A small sound classifier, trained from scratch.
Model: 4.39M parameters, log mel input, arch tc_resnet, activation relu, depths [2, 3, 4, 2], widths [96, 112, 144, 176].
Training: adamw at rate 0.0039, 15200 steps, batches of 256, held-out accuracy 100%.
Data: trained on drum patterns on synthesised drum kits, 26041 training examples, 149.4 epochs.
Rows from block 6 of a small sound classifier, named by matrix and row number. Rows with one number belong to one channel. Each number is 128 + 32 x the weight over its row's rms, rounded and kept within 0 to 255. All counts start at 0. Numbers have three digits each. After the name is the row's rms in percent of the matrix's.
After each channel's rows are labels from the 100 clips, of 14848, where the channel reaches its highest value: "top examples" is what is common among them. Only what is clearly more common there than usual is listed. The data: drum patterns on synthesised drum kits.
# convs0: first width-11 conv (model.blocks.6.convs.0.weight, 144x144x11, each kernel summed), inputs 0-143
# convs1: second width-11 conv (model.blocks.6.convs.1.weight, 144x144x11, transposed, each kernel summed), outputs 0-143

convs0.32 069:176171119164151140155118126142162067123158112151155135130144119187150188157130106172178126127194151124169108118161163163137105084143137160117149107128178127127102180089091151063133080143166116068104135150140163048103135119180143108155106143194160123183124154162092108130164166132189191100058120158132146123131149077159163129089137122081125118117190163129138142164162156145154153147143079179113125194090133092157150142127114123069160
convs1.32 103:155141063134128122103155126136138141116136113111130149113132135161136026108081046133141120123090138155135145131140048136159169146149141129141093079093174157049138106169174110218110186136126101131176133135118092109088135133111123134126119151112117132061173142160115062110145145150151165128178166169148148150143106142071115068067112117116114129133173071131117133171093100123118173117165221108153138131118091175122121098151127132116068
top examples: tempo: 120 to 130 bpm

convs0.33 078:099119128052129148127132168099101105106158132120120116116157131174171142096113147140131140112108128093134153119135085087121107137120138117127100110121098092120103107053097154079130130136132181151122154079127143058120138134099138158046105144100148164115127165144132154133174088131105115155086131123114122138179112096090114215056060052145116087134126125117097172169113103091146134137132135118050119127203100114097090061072098052067087
convs1.33 086:119213145112158135135112133150106127125096139121105160094159143097179111062100152135108121125170137109106128129097081103131133156122150102111136157115109127077129093163122120171144086161097151121107156145119072005124135149162126097108158135182097159030048119096187086203083106086135125145154138142160134066192129157123073141093133120133120093129123102113127115123106119123156103136080182117161211112144113161164096142133104114155128
top examples: tempo: 80 to 90 bpm; tempo: 70 to 80 bpm

convs0.112 069:149107146128144132046134094141093135141135109088104041115122120136118107137136166139055106136101125120154095081068159111157154089068114101126140114091149144067155124136172057089094156147142130110117165153095192144116142144171108130140098083069116148094024103112126161127112071111111075162094165121091138149132138104100056173107104081114105170106142084116152124100128090132133036118129112089162182127101112137122097164130154119128130
convs1.112 130:116160074173149154135138114137122139141117122118128136100114151100135105116143087123140112122163176118126152165124093120118113141108156138125125125087137131120139141059115155000117175128153124128152122158134137115131128124128127141138145124119122134053214164131134111150118078190129164149085139109157134141127075125126137142135140143110132115131140133145057160155091112110125127125134135158000138116130094161135145141117131167154155
top examples: tempo: 110 to 120 bpm

convs0.51 095:182135151135136157150174074135129156115104163102126135160123124187129063105148165153109079102141109072149122098061112154039094182090174120176112181115176129124164142117115144149135115062144126149109114099107126157095128118095113102106115107080098103110146174122048118165219096115148105115107092100122139095124128188107122103152124208152135117154127173146142127125134091219161116134117140114118154093194136111146117094128085143189135
convs1.51 103:128111139130091049095129093085089078098134081069090190097133108140154132124136121110154081103129144094108192083074155137137060193122162123092132130149127127102077155128111156120127123133107146158144062130086106080133077098129093094193114115122120106084124096108139097113127145107100157146125127121253121137121131163170150124078127110093115082146118076076104052131123097141073159137142086105127115127174128168127151087124110139171099
top examples: random hits

convs0.48 090:136127165050146093098082149092188164144089100148119119124129121168161134128120174119130093156102121123121108138210094133135154135133083115107118073135084111128105118116141097047157123159119129110094170143151196128169139084067133116086149109150104164131091172168143149141087102106102128107135154137139119162172130081138130198142109111128165090129087096110118078154125138144111172132179231141111154116159120089122093078081180053065137
convs1.48 107:128093135089102127118040120065153127088149150125073126105091194104091134151055152133104127132116139090147141095144115106167091119120087114108124177152119105104130133151129100143088122158074130105085197105112130095132094060063142090104033083172139128121134175104168136100190123110114086117153147117170137134127145149084085146137076142075084120086097102120131112104121094110155135113098137182140144091060135134155065099080136112076136
top examples: tempo: 70 to 80 bpm; random hits

convs0.126 071:159171132127148110138110116175113114142126168121110133151124124127161160122115172124140137128081112173184148124133171141118132078128123141132128106129140104135136139097105120036161099118162113085149131156126155026099133131124178118116172127229142131129055165109096113117173176113168135163032158110130106074139136121165123251104151096134144154091165104084128152159112148101181182122161169152096150153090126097089127162112103122134103
convs1.126 121:133148128153165150079115122145147131136114138129153122101106126102151014123130087140121114141072151127150140130087044154130157114111137121146109093088184137076152150139130096195115212147145131152128145122153076101103129119146121147142096138000099163072142143129126123168161174111130163100164142147168132136175115145139151099025150132089112104151169077112143113174164101140143140167129112128089144154105096189146116091156127142090124
top examples: tempo: 120 to 130 bpm; tempo: 80 to 90 bpm

convs0.36 142:187094155031143125100086117083180160171147127168136124166064132114159135153105115152122139153132164107187120170204094070162121136173094092139114120114145113095096162114144115091132135182141147129198242156134132177151163135126185142109110107145124161146112148165199123119152100108149131106134141093150158169120155100127107116181146117171174099104120124103133106141127133135134144087152151144112134096124138098111050080071185098114132
convs1.36 112:101148148101088112095093130078086150080090139110114128127161153104147135159127176121147114100079105068127124103083094106158078145094116104150139101109072099081091050149136099115065134145101154163116217098079104220137085123120162070093077160138134125151125148074142091100097128142101089163155080141164152114114131162101093121141076067103127104101079091126132100127125131050127120144118100103114154131134112124170100106080129068100160
top examples: shuffle; random hits

convs0.26 077:139083144063137119146071057177114148063093123118087167179117101152128159083111176150163110142076139134191125126160120086149121106145119111114117139070113098081147179145129136120137130181118110117091179157116138064135141131146116128130163116108135110100162182166172110137211142118178141156060137156152112113170111148126129199154126080078156054133148124107099153175122147143228141115121121173112168146119131081146098121147120089159126
convs1.26 081:120111127191158169089116081150171148163123164088073122092119161100155108140117156097125124095088139102120188140105044136170171142134185087123087103127097182076139125165135113120127088152136215187150185132099096124106147113120102120162092121148149138095104174131118127141110104118155110145084086128255135160116127159129128099105111140126124061127153106112211157148153107101136130142133202184111142174132111153140098128139097144123150
top examples: tempo: 130 to 140 bpm; random hits

convs0.140 097:143122118143082119128078151128173176098138115150161116156085131091092083157173104154109083082131156119058127126113093141110080126177077106102071116068090061083093141104071166080072081126099120104091144112134114142130111133111123124160129072193106110016144114147149064184115156114111087114130118114119125114156147080111136168060140140110104120117085147103166075128087102157140116098133116099115104115149150156126152092150157133111060
convs1.140 105:109097163114069107083079154120153124050104148089067136118119174101125184115110221172150064146137122150127098103157154101160072112116100185128108118142106110071087090145160134112135133100125175180113118124082150127088134073106097107119097120093133164115148129133229124127100123135129106087136106143087168173115167143053095176150095101105119137096100133115150094092174122108163134162035114144111132064123120108163128130128127139122117
top examples: shuffle; random hits

convs0.78 110:115146123205131165162150174101147137162138153137126133131110110132164101144110114139153132171143170168125051119067178167135134136127106119143157122093118124157119066085102136147123130052145172133072058099154153087105126114066132179109129107158127133132115038107086092099079159127143138137126119144072143114116141105172143169056165126107103157141167152151129135126148142143086107138188122092131096185135091092105155128158107233140064
convs1.78 108:086145123154113138120152133121169106115150133145213080094144103114161131125090124142133133142163119193134054068146135087119110130161090106109121062129130128110151092139131149149111130119134133121098090116109124039044123142103107152139195099140081172057150079133140096088093139151105145035143080112059114120115156116110106143138172120137102117143103114120109085087134139129024129190103112138129123072149124161134097172128110168113081
top examples: tempo: 80 to 90 bpm

convs0.19 090:181156131144104175096083119151117126145115161120089112086073131137098115146212163155118073135148106108066044093021117175144122128107133153137113172101118096080112127076114105136145137163110155115150115105127141060119125161185067058179134092080145123121117144143133128151194069096141147100129138127151141115108091090150091206089065087124120133127152141152109067103135128152183124127147099140081131122127143120130099109096117143118096
convs1.19 085:098136096116076111138133155089156067079144126120182146082141137124109137073093096110141134133168083152111128072111177135117127143143177185130100101129126134098157133117153147136090130133119127107016127096104116042103101081065102122115155173138103152130141154105133128095107140140055119140092221117200117128118154150091102130103116149150145098159096113163132120120120140117109137147101116181161159041114125118218103084101112144076104
top examples: tempo: 110 to 120 bpm; shuffle; tempo: 70 to 80 bpm

convs0.58 119:089125118105148149136123158155188112163089114144121135126103095133102154135155106133137113106120072098098103086068095126048088077131109088125113097174114109099149065112126119145113113075144137111118025090132156049089152137076062096114147106087137139092113086142088122198103094115136146107141155115077133104161118128090148150084117118131089111149114137146099115127114150167109094143122108129143100090117120142103081128048054042071097
convs1.58 082:146123099078109093130097168081158101157106120141108160187173165098084132080146114171150124119107068127162159190113151140097090126115176136097126203132171140118088104148159161093123160137115090127183156164136104000157110164130143123167075147120144148113107099143156120085144121118121117219133193155120137125148168154145112167141184159098132140114108151147131139100148140107134105087101113100113144126112106106210133111109157106095098
top examples: tempo: 70 to 80 bpm; one drop

convs0.138 069:086068177117114105129138136164118065096086081112143115140110137005099090087067142152106135128098146080160151152156098110147161106141083130133141114143129170086109120125150065113090174156154126160107147160162010148106122107162131151114089130106133122183155142124174124116138121179173120162147108128118132169133093147113120076133112097108087072058150089128117131176075112129180156116119084108069121124081087133122126152136115112109154
convs1.138 126:142095148174150170109149101134127153161162127113142098106109120193125137108107080125121134155165147167150149132113104126113123118081131135138152149122121141148168138169113129069092034151101116166125163143124186143163150127138111120134121109155129080105000155095114081141138094006140184114051136096156122093110124135178151077158159147113133126121153142115168173124202111130120107147123162138154144145136127133127136148158133124168156
top examples: tempo: 100 to 110 bpm

convs0.46 095:110084127059150087131082116137175176122133186151150095163114137069148122144113119138098162110083116143125148136129133110130128105146090074097114121090085075104108115126071097086089063125113159086130170107100134200143089105079176108126095097180131161135047139089092076122096145065079117063091138144094166184126168114124144175124146102137121107093111143096139145138153122134064125116122164098181125091102118151071090092099150079092111
convs1.46 084:153143147167119133090114094094112103127151115149162103086063107095123095111229125140121072092116134103110115081093130144165131132146127148149107169146103140118118102164135182092093117043176101166072131171115081154118110070113132118122131162111120159149157115129167128099115083153122125064112098188154134133103139174090055157141061119086082092127117147097161071085159156146094088128124184136074091107072139163126103102122098113086176
top examples: tempo: 110 to 120 bpm; tempo: 80 to 90 bpm; shuffle

convs0.67 075:177110235155127112115131151063137127084107129159105094136098149128175115134151154095126157120051146126163154101153116142113088125128113101105118129106149161140129120123180165163129153145112138129116191174115162102105120130115097155104148156124119159131124205109144094107161131125151095180168118164103164117111138119114141037069079166143150146141144123183129161125207135122137020142141016099159126146130129141126158120196134144123117
convs1.67 132:131128032160134135110155099128147116143126109109155086087123116187147119134123145107108135119062153144125143113119080174153137125135090141108171119127134111101111132042080081207111169123135135158119122159138163133111152118137114134126103105160128089176159155128123148129136089107137148111114139069165147126139089113099125140155110140102126137107146122117016165138000094133102156164175222125116142119142059120128135138148144149149096
top examples: tempo: 90 to 100 bpm

convs0.66 116:116108122000141090131149142171160161161106135164154130184085088137100133102090116093146150115097047085103145163120099103086135083110093116097147090114097132136137104113149130147176129126109100090155110119184148103143146102050136065073142088121130139136123094120069126149108100121116154127151181108095135147168136112136124143171187161124114136094139076115124150148094133149061133129114126138142116113099133137072062142035109051106147
convs1.66 089:087102077074148147111118161092116101155084112191153127152206145095106121144126058133101133148134054072161156161096137163148079172093153155149069115125172154151123118133136111141078115150136103129185162093094145194076093137090162118140083145152156136099132160119139180142084127124107059141107194154112120128142136126109067053147143086142137076118142088145153157117148113077110135137103123189148137140089157123187123082105132104076130
top examples: tempo: 110 to 120 bpm; tempo: 70 to 80 bpm; shuffle

convs0.83 104:126180132114105105117078134178135074148172139158125104099070117104097104115145078098139085117113088105089054129101097081101083062116103086131124161127155147099107125120138133078087127090115125101141098146118126053102123152130226123141117085146154123178110035120127094131131151136120138142074099115112129132086151109079142048084069121107129101093138151077139130146196124087123106100110108098128084089072138137088092141102106086102163
convs1.83 106:141128100093144145150119079083095103145118137121160138134137182205164172137069194146081122067073134121118126135070086132136177145155140113108116132104113097102123136103099063167152138176060137153153169130113143098109154122114082142128089116163109123178170161103171163123144116143115106118130148103153118105183107111131111160157178141095132097095073136154054105145014108178129120152164217100126132096126075132136178115147107120139130
top examples: tempo: 90 to 100 bpm

convs0.142 071:074146054080087149145142136155141116151138129122078142140136093154171177112140107138160133088115099125110120146109115156137092088118116148104050068140143071106118142101077137134086040097148151115129144099151147087107090119133095117114115118057132086047107135141130108149104082063132162127123119088117121085115078091111143152064087126146155110151179124107061133128017135114106091106109137139152093140097103115112114108138120114094045
convs1.142 117:125135112157156131130137138138125112142119128143134138141137126135162082135130124132137150078095138116144114138111086159108156129143123148140119125056137121092128163126124130059165207111144115136146152148151077140123167120144149144138110112151157128137165151117112165147129148127142118140135168144119119000152104154119117176101143150138157145140136099127131149134167132129136175155137166133025142117134113155158133129119135142121093
top examples: tempo: 150 to 160 bpm

convs0.59 076:135118134152140056112140149132149142116112120125156069179144098159082119133112041162131115100184125149162106124118091092113067111093123137154129105118109163157098131044107063102136106060138110132106113117098093125133130137070090128081105073176119124172115121100077134061092115093097146083091110121079169105065145110145105093114135124136119136102114072101114088095126111133087081135073093067061068115111080091111120130120075161123112
convs1.59 089:138148103145115145116088124065067134124159091124165072127096077148206085080088140095119176120172126086137057204093158106110051076138147130130111094124163126118162108137100142107085119123081123159085127124114099131078111143062106136020155122110087142099143071160152086077105157120083102098153081127048096111169145111127137090133154095145116099147115100107129138124136120154058120118106163153138123120107126100121134088144126141106122
top examples: tempo: 70 to 80 bpm; shuffle

convs0.15 095:151154155102164140159156117210155128118144170137147136144109131137096116167096100112152089140117040060151111110086165071094146096117172070185153103131130166135134121121160138105143148094124108069128082082132147128160113061071115070099155088138167169164094092103086131133133139136132134126126235147085115134112128132115159089110136095133167134097150194116134124191173124143108131150144119118120122129094176199088110105135115049101107
convs1.15 068:112082113187120127129129080085100095052139101109135046060112153068094158136110141146103151115155137144179178131127122188084134130154091128098154108116108108129122121170090106164111096127097144100061048124105121087093108105204110131161113100143095089045135102128140113081129148151187154066118062138121145133112131086163165096137163136103044080114112070144125107119130101107101140160143143116126143128083127167148123120129115161111088
top examples: march; tempo: 70 to 80 bpm

convs0.41 135:143094114086112133128132161102111136170162152138112106143062132096181113113062091154138142169128191083114063148150123126156107177143090086159120103074120134149087077087064132098152085087161131159122137083144109142159103100039165183032112092157117136108090083133125068110099129121143128133111126111104125162115132073163103138113160079133138137116147128148088072131106144139126143120171184118080101139177095081070098120116140190128104
convs1.41 120:078139139129107117114116131087101110081090102124204086127130113134172121133134147112155141138092161104133035092117106072099093189136073063137151107130127175128156081140126143134093131113115102109110089081103114161088112157078167137076147111123099122161127073101128104127063132115094126104180036131059059119156149162117101171134108093129088081116089065144119096103126150090075106175121148143122123122168136084090102092105086100141137
top examples: march; tempo: 70 to 80 bpm; tempo: 80 to 90 bpm

convs0.80 099:073104078116127146121117083163137137181137132128087122097106109147131145097116099097096107137121051081123094121080118119109124087108114093117105101129072088110105078056122081105108113121114138101128071113089143062084102122081106089129138104068103132070077089110092148122082093085119115069112165100077117110113088106091108155071090069124100068117130150111101124119120100115098080116113122089102109121119113154115116093066077085048084
convs1.80 082:138151134112106150130097128076146126107127169146164115112130165113151098104136082156095107119121049117142169141161127123073088109133147167058097130119115164100110106163163135093134140080166141139135166139101111000146115167155213069151156150101129162105093143102164097131091113142092124162131117169103131114182175150171115154122148105087113138102070130086119092113125163102100122136152153134123177104146118120198133115118069143067086
top examples: tempo: 120 to 130 bpm

convs0.60 078:096124114157129216107107100143133195146084184103088133103148126186164124077150163095131074158171114100169120113153129142128123140115144115140130124114143135136117118045142155096178152154107168126116156093132160115116151153144095095126177101034133161138149158159118150162170108099182129081093189117157088124163119115101100161110089091121130085123117186125071120137160100148143081156145128142077139123152120007183122130113083097139108
convs1.60 092:115170160166115156117059079092095089122174102079055126110125110063152130097153095130092123150179129162088143120096133130102150127131146098100107170153135109136129112162166142121119119127114164140119118091141082056079094106192139083186155079112119090033130155126098110180094143129120149085140165116194108093161181145150112160059104152124144075172110137135126075138113087109108135092095086111158176137084142075147131097147139129158095
top examples: tempo: 70 to 80 bpm; shuffle; tempo: 100 to 110 bpm

convs0.106 108:144128153058133091103122110151138171135070131146097115140108150101107143064049073114155044154132152141187103105116116118124144124153094073142152132151139136112144098159133077076134131106103092128120148123117073126107142096080074151095168052139128135149113091119145123096116125111178134111094156152162091131067122138139131085131123109089090084116139097139123076131130141157141121121120163141095122071130108012074037154060117128109109
convs1.106 104:104111121117122148099052137077066185142113122107082143139060099119139107110093135118109129113120135074116136211111121089146117127151109038108099086153063172128088130176106112100087128140100137162096194109122101182142077140093095117100069047135144162109159123163133132181167124127118091173124035138132136117150155158140138131138128086097124106142066090128126156106094111127090121112076168164139142096091150069091100128151120139137114
top examples: tempo: 80 to 90 bpm; dembow

convs0.29 088:113083115124124116082127149127056139127129123102165069155140154112134072158119037159063120119101123157128110095118173101110186173139137079132177092104148155144190090153146138100138135087150101136158124142075131174089147120121159145119123100199056123121054122125125109074137081117149056185162139103094162043106159145143080149154193140138130156093146103147085118089126087128119145158127109103074152166107144119099128158141110127124099
convs1.29 143:153105111133130148163134092185136169145136146125126148156129091153130129148076118124131153091095134112138120120138071132138125132165099151144146113092154158120146147088098125141121114129116110136126145123147173194159115137124088142124132099000175117193174142143108146044171063166127159157086164132162095134125059126147157106183141138095124146127143095138154153161129111136144068128179007146148116147142059137129159143164158105142158
top examples: tempo: 80 to 90 bpm; tempo: 160 to 170 bpm

convs0.85 086:137124133108117139106089071142123116065102112075141089116142131189070115104116155098134104118083083062128131096050057131113066133089122116134092114127126100047098132133119113166125135144112109072083137091103137151079082117133052072133151126076078107165135152095098069138203131106131140091066085137113136066122157118095153112116140111077148083089162143120118147146205135146168147105101113138088134118122119117121114094137124074133108
convs1.85 093:066079160181105104140141046087103149124173120100106122142086141150071138134148163104106115086119106129094167126090144178202126207120188131114057147154098125117114119124127153127105107128141130124128104101121125174112085133147119051214090146141169117115122092149088135091191126113119068116113162131185130126061165142165106114109146149125087103132102131096164072077130090138074118090155158085132128187144123160150181108103107142139137
top examples: random hits; tempo: 80 to 90 bpm

convs0.5 113:043123132114138125167140133119076099122165174076154126134130065126129122132128121179176153137128040090127117133115152061098130084085115070117150163097118157142135085139142122147182131078165116115098066099157197148156108105102148045083143131137131111139132112090040139125119137131111135160137158131096114128151138118146137184156144154106057144125130142132120161169139123129028141138095141118128123204082138148071123100136078080143128
convs1.5 106:113111093119148121127163103114089115108099023096162082093120131120141138118055117095141146106142100179108103090133109117111116104178075121158191065122118130124171098157107108144113117089114128142062057097102153119116165065074109140099145075157132103154149103121115097069092133126153152083149019133093099146104103103088132107207144114102091072143128064114152131138142112142081144153152136121155078117126114109086157083129107139140141
top examples: tempo: 110 to 120 bpm; half-time; pattern: rock beat

convs0.65 074:093138060159080155121147150099102144125149149104123123152168071124135104102094132111090111129127120101183115124139087146117104077107104142106093099118128094113133118084080140131145086105075090107098141116098103090090114116109078118110139128054053081074119121098101119093121058091129109146121083049090107057119091112109042119113144121136145113085130081088098128094059093109100092143111118104075064139071106150130176115116121143140069
convs1.65 095:123110219153144154125104070110142107155142131142124146111097152086173138107124167128101110132122154148099108139120120140104120130133160138131131129106126067119165147150079094127160133127115134160122145134192111150139154103146118097127133107128114089101032126138111108192144127040120178045177147090131106000185146177161132150115152125121154145157143108084165117156140139152130175134099100143144188132120169134137103140152097124126147
top examples: tempo: 100 to 110 bpm

convs0.62 131:107129141000116086121138113154144142108074134136139125131089142105105117092106091102107097132130092082134145118096123065067121046120115057115131150125093118122133090136144123123097127115097085090074142093116156077110095102069139082115106092161131137120114116082103119130122126143096115131120169124098136118118136118112125120108126156167123118113129124098137115133139119133075135141115098111127151064039109133057062105044112018094108
convs1.62 111:135104134074183077119118133118156118189098139148162193115087120124140189076152168153110084161133121080140118167065138117130147103090183121151111124110097082132109130144137146123141137114137069142031141130122102101123140046080161091071086160133109155118121150093170145146114117147100095125122155136103142138163162126125099178142154148119133124117076154129130075110136165080142129127077151085118074079003136110159092100094102109115154
top examples: shuffle; tempo: 90 to 100 bpm

convs0.71 090:128083146053126131097136049070095091104073121051094100129191155141160137100114151137115098099080062099109152130159093106094111166057199131148115156139144134164118124143129163095116132149123162157130154126143115160168084115109119088053114147095157106147133182159124131142203095092165109117111125137148145113140104156115098104139099159122150123096138117116092153163133078131141166104156110141102185131166120061138136078082118033146139
convs1.71 096:054147117151074153134114104102044090120125117137052169087102138117155112157076155084121150143124158089092184081129140121154132147121138115098123156142087131119104101128121112140083094123105181143117171103126103135102102099143124085111111060117141122128135139087145134109123162191108095148091106137217129103170107140154109107124000130106089135120085074160139061111136069107130142139098169087123129121147124084161141082090180097123103
top examples: tempo: 90 to 100 bpm; breakbeat; tempo: 70 to 80 bpm

convs0.93 061:136045068127125112118104169120139111171133119158138143127144098124119125117123072106143143140136132051127101174116106128200124167127165141107141087095153113108147148088108155172160114118078121135168179146108142173056121169178068092130149126067084123146159082178147108146162101095141098131140094060122173022123109118120078073194138117159176128087098143098109122105082078109099099105159066128115101113123119140119135124115166156159137
convs1.93 124:148122175142125140115108064126102105133146144128122173156117160001120157170121068138105132137119138123109134092134169138117104132147139136114096151139146133143154136189146133104148135133141135145177140145160055179127099117132133114123155108154156102018126176140115113120171111116142108096193205134186148011125165159131156069115137149116113153108146121113122112146116093135140169116132034168127137150139181097140077112153134107099159
top examples: tempo: 150 to 160 bpm; random hits

convs0.75 083:116059136168125175137130091128081166112112109157160122146130151106192103127188094134077123104110122113170086102136055155100098146134137152133101061093076107131078111035140166075156157140148182139170166102123121172073153147187137126205112124145091110122164184141152122119143117156099097090131122142125127108165117122106110149079128075153100090123122180120132104153122089098157112136102108090088125107229160100183112099110100128112123
convs1.75 107:128131152112141130125101114116112142147118108033087139129134082126113119117104151167131073147137116116138138117132113105187142109129152088124131107095139106104141047171139102163084040128134177147147136109119091144088113124130138118147155168218088116107000126114182060132094172082113107107140089155158132152140159151117100088111083114123100155120135121105130094136123143106068101135112195094170137145118137090107087087141113084135116
top examples: tempo: 130 to 140 bpm

convs0.109 113:059140145038157114139117123147105121097099130074148133105081110129130131144074123121125071130133100133096141103145097039055154122162116062129138111119053111144140134119136112128116124120150086174141105127116115140163152109092117118107136047150099136160119106110049139120087150181059146112133158115109088150077128142109149147147136109142137092132094097079153069148130126099083128122115147132134122046163145095100072153067081043136148
convs1.109 097:128119136063138159103162132150115137138160160145141122170114111119156178135119129144150037092146093101100000090093144078195131144106128081138133055104116124139122075128133106141121130103145083147147120139136112158060124129122147086049139156127117164123135095087109140131134142151110110105121135122081121124162126089096135120117100103067063168122132120139131062096130130086171136136137142117149135104082129197165068178101115048089109
top examples: dembow; tempo: 70 to 80 bpm; breakbeat; tempo: 80 to 90 bpm

convs0.104 078:175150160157174135127156098110085132142111148135171100173117116115158158127129166095103132145108139149192149063115180145121135109112115125136180096140150133140129128093112073032148102158143135091157133160070198052109118136119135139136122142236112150150036161096097133111152135116154115170036175103120115119134170125185120232129183133114108172113156139134100133124153138112148128143170121153109162167118142107114106123123115124154122
convs1.104 102:123145095133152151096130105127141132177108135141145146102124140159138027081074094153129118153115135163126130133099054126155144151130159104126093083107189133074136130142134132209152198158152153119155114146168094093085118115094108138119130153013100167043150131160148120155143164155141171097165128115176107147161111147140118095032140157076097125143188054118118133168124111149121131149107143143108133164124107177136109099149129148113086
top examples: tempo: 120 to 130 bpm

convs0.111 089:145104098019104120124058133189091160110179129075123122124094130127095096113108113116161091113143068145156138120117102109124121081131090106056097125079047101124069118084109149091182116108077084103106127136126157079173123105108119077088144091132144132102098128138141147139088135113106142071150140114117065134106117087102135147111132072125108125072104115081099126169155096143056120102115133089114106107118147085074082131080113117115064
convs1.111 071:135160123078188218142109160145089110107143155192129175115169182113180175160144095170114150128119075118131111146123138146105155130086158163169129083157135130118147170122144103130093126113170125140164162142143127058107154179123132106109112187088141156119101200166114174186126137126126125170137187142106127114183128132166126199169103110163167118103105080123119153139116153105199126179143122175107172126058165148176100164091137098153152
top examples: breakbeat

convs0.103 123:080148136094143139151127171198120142181137153168140154124081089144110166119110159150168129146118145144123148141103139151073163105142139144134156138121032122184135133134142149179179140040141064148171076066165178085135162116139161139108130114133140122147142126131098142133039168156069174077189164144128143111124106144144165149164141104157136092124111101150163143173134126095108141116133081133144147072190148049063100144115107132148137
convs1.103 102:197130164103137097103153094170082102118100101168147163102092102115159138096139118117063101132132127150083044111095133146088156084143135129140145051115143127111155104123100097182087110074139096135149075102162106086062124132151102137080202130152058150137152079060106164130123118095092111101113168110107146127139141077048143063096088118129065133107141071109131101125127138128150154094146152098146073085140081109124135143120095116101142
top examples: dembow; tempo: 70 to 80 bpm; tempo: 80 to 90 bpm

convs0.42 066:097132079182098126119116083117095092153132147103064125161137098126119133113129142142124118122133145139120093129103109123113099112068134172073106092067158091086140127153070173201116078133169140096106129154124096125108105136121069151111144096038112102049158127102099075093142077080178174139095116167100162068123056103157092173114086135107132088127154085124133148095149158064103101111127185140147107170112100123149107166139123169174101
convs1.42 130:127118161162156141135135104135123122152137106144133139118133145095149135130132171146114125144134178141134111121140116131116121120133133136143137143081154118128157154026056108020139071100150140115152127133153107143119135124133138133146135117151118114091063124138142106132121084116121161119139142022122113186150123142127142099123150119151140144122146110102000141140000120147131158132133106171005134138129137148163115137141120153104168
top examples: tempo: 140 to 150 bpm

convs0.100 086:133084161083145170103135058180144148142077124131072100127147161171148119090156214103112077144098113064170169129134133157115119110124153165144108157116162124114118152133145160118130156109156134134144190099137167128155087116144103107095158111107128133129165180153103125169219090145201102131048169102133124146165133143114095214108121137117133113144136160131146158159143134147197132099146135145080173097131122021142107117127157083147119
convs1.100 092:126116149164117139140117088157070148109102097094077209099149150165124162128110126121114065149136146146082151124135123123175116148122173123106097156128101119118104111123099109136146100157089195136171166126123111131103098054155109093180118046091124109091141138100134122114110148147092123122090198118255059119136111145106108068083063128104096078134111098119143046136139111124146126102115180118125102120119075131151182127144135140161122
top examples: tempo: 100 to 110 bpm; one drop

convs0.107 082:146077095171091086135101157086146164096115151167118095172149131123159128155123129137140191145183103167108128161126160150097082134116118132082105139111099144101115061146123173149140125150128146147125160115159190169084143131093077112122139169133131114077189151139132072161166117130138108111105133154098185052167123117148088211137115143136151183126117132156093142185126141173084115149132084131075129198116110240150156132171143163170149
convs1.107 091:100103122162066090096167099086147126095163115106187114150119125109164116128064176153129093092110095133149123103171086137154073119124136186121112080108146154105138099167144158172102114138132113151137123135078113139109136128086128177176092151193168110169129121184156055051148114151150140122129080182124146180089143110077156122162133111064109154067142118122191112118158065127072115203132192092131135114143096103122171101139114146111124
top examples: shuffle; tempo: 90 to 100 bpm; random hits

convs0.102 085:112095166131159141095137133129061120125106141123143079149133155126118053150135083142054098158154110152157109083103151166113135113126140109131170059067146145156170124094170129064174172139164114127140132162088146111095141122144128129130122139152085163136095135134134153128087073182141073121144180077077118125102185142126051154105163175116093164106150115137070110096159071137135133159135124074002153158096117106137162158132144131111139
convs1.102 138:136129097129127129142112116162125144146121142110103162154142092178104123127072134132144130093108131102140138134144125118144140130160113147129117131117160123121128142133142146152118075117144123118121158131123164171135118153137096145124128115000160114157098139140117142088160068126124140170090129135164090132112092123120140103145135133113126143126144105156148138123132111120128000147161144148160135133145111132125131127157145116138137
top examples: tempo: 160 to 170 bpm; tempo: 130 to 140 bpm

convs0.64 088:117083067151105138138104146126178138146135099182110125100108095137154071135142108123145097144222120091126062135122119128148120100153113097099139138033086081093117135025068149115144083134115170081097114150124134068083125138092184093107127066126120126107101068151123094182101163104109101116100110117101089119157100063093129127094119062112100118127118163109115066115112094143098111119130143068115083129139090158147122127105123156085104
convs1.64 088:128125158138119164118096107087112141133164137145128137107111165045124108095140069106105129168133148114144115110115160137113101116102117121118164095143146126132173088181139116120129134145117146147173102134127084072106136122140103112137216125169098132038141132090156107173150076098142167119161180099098127096162166211118069181169168118113074133128140055092068120103086133099175134159107061148155164123168200140168100135135124100066167
top examples: tempo: 110 to 120 bpm; one drop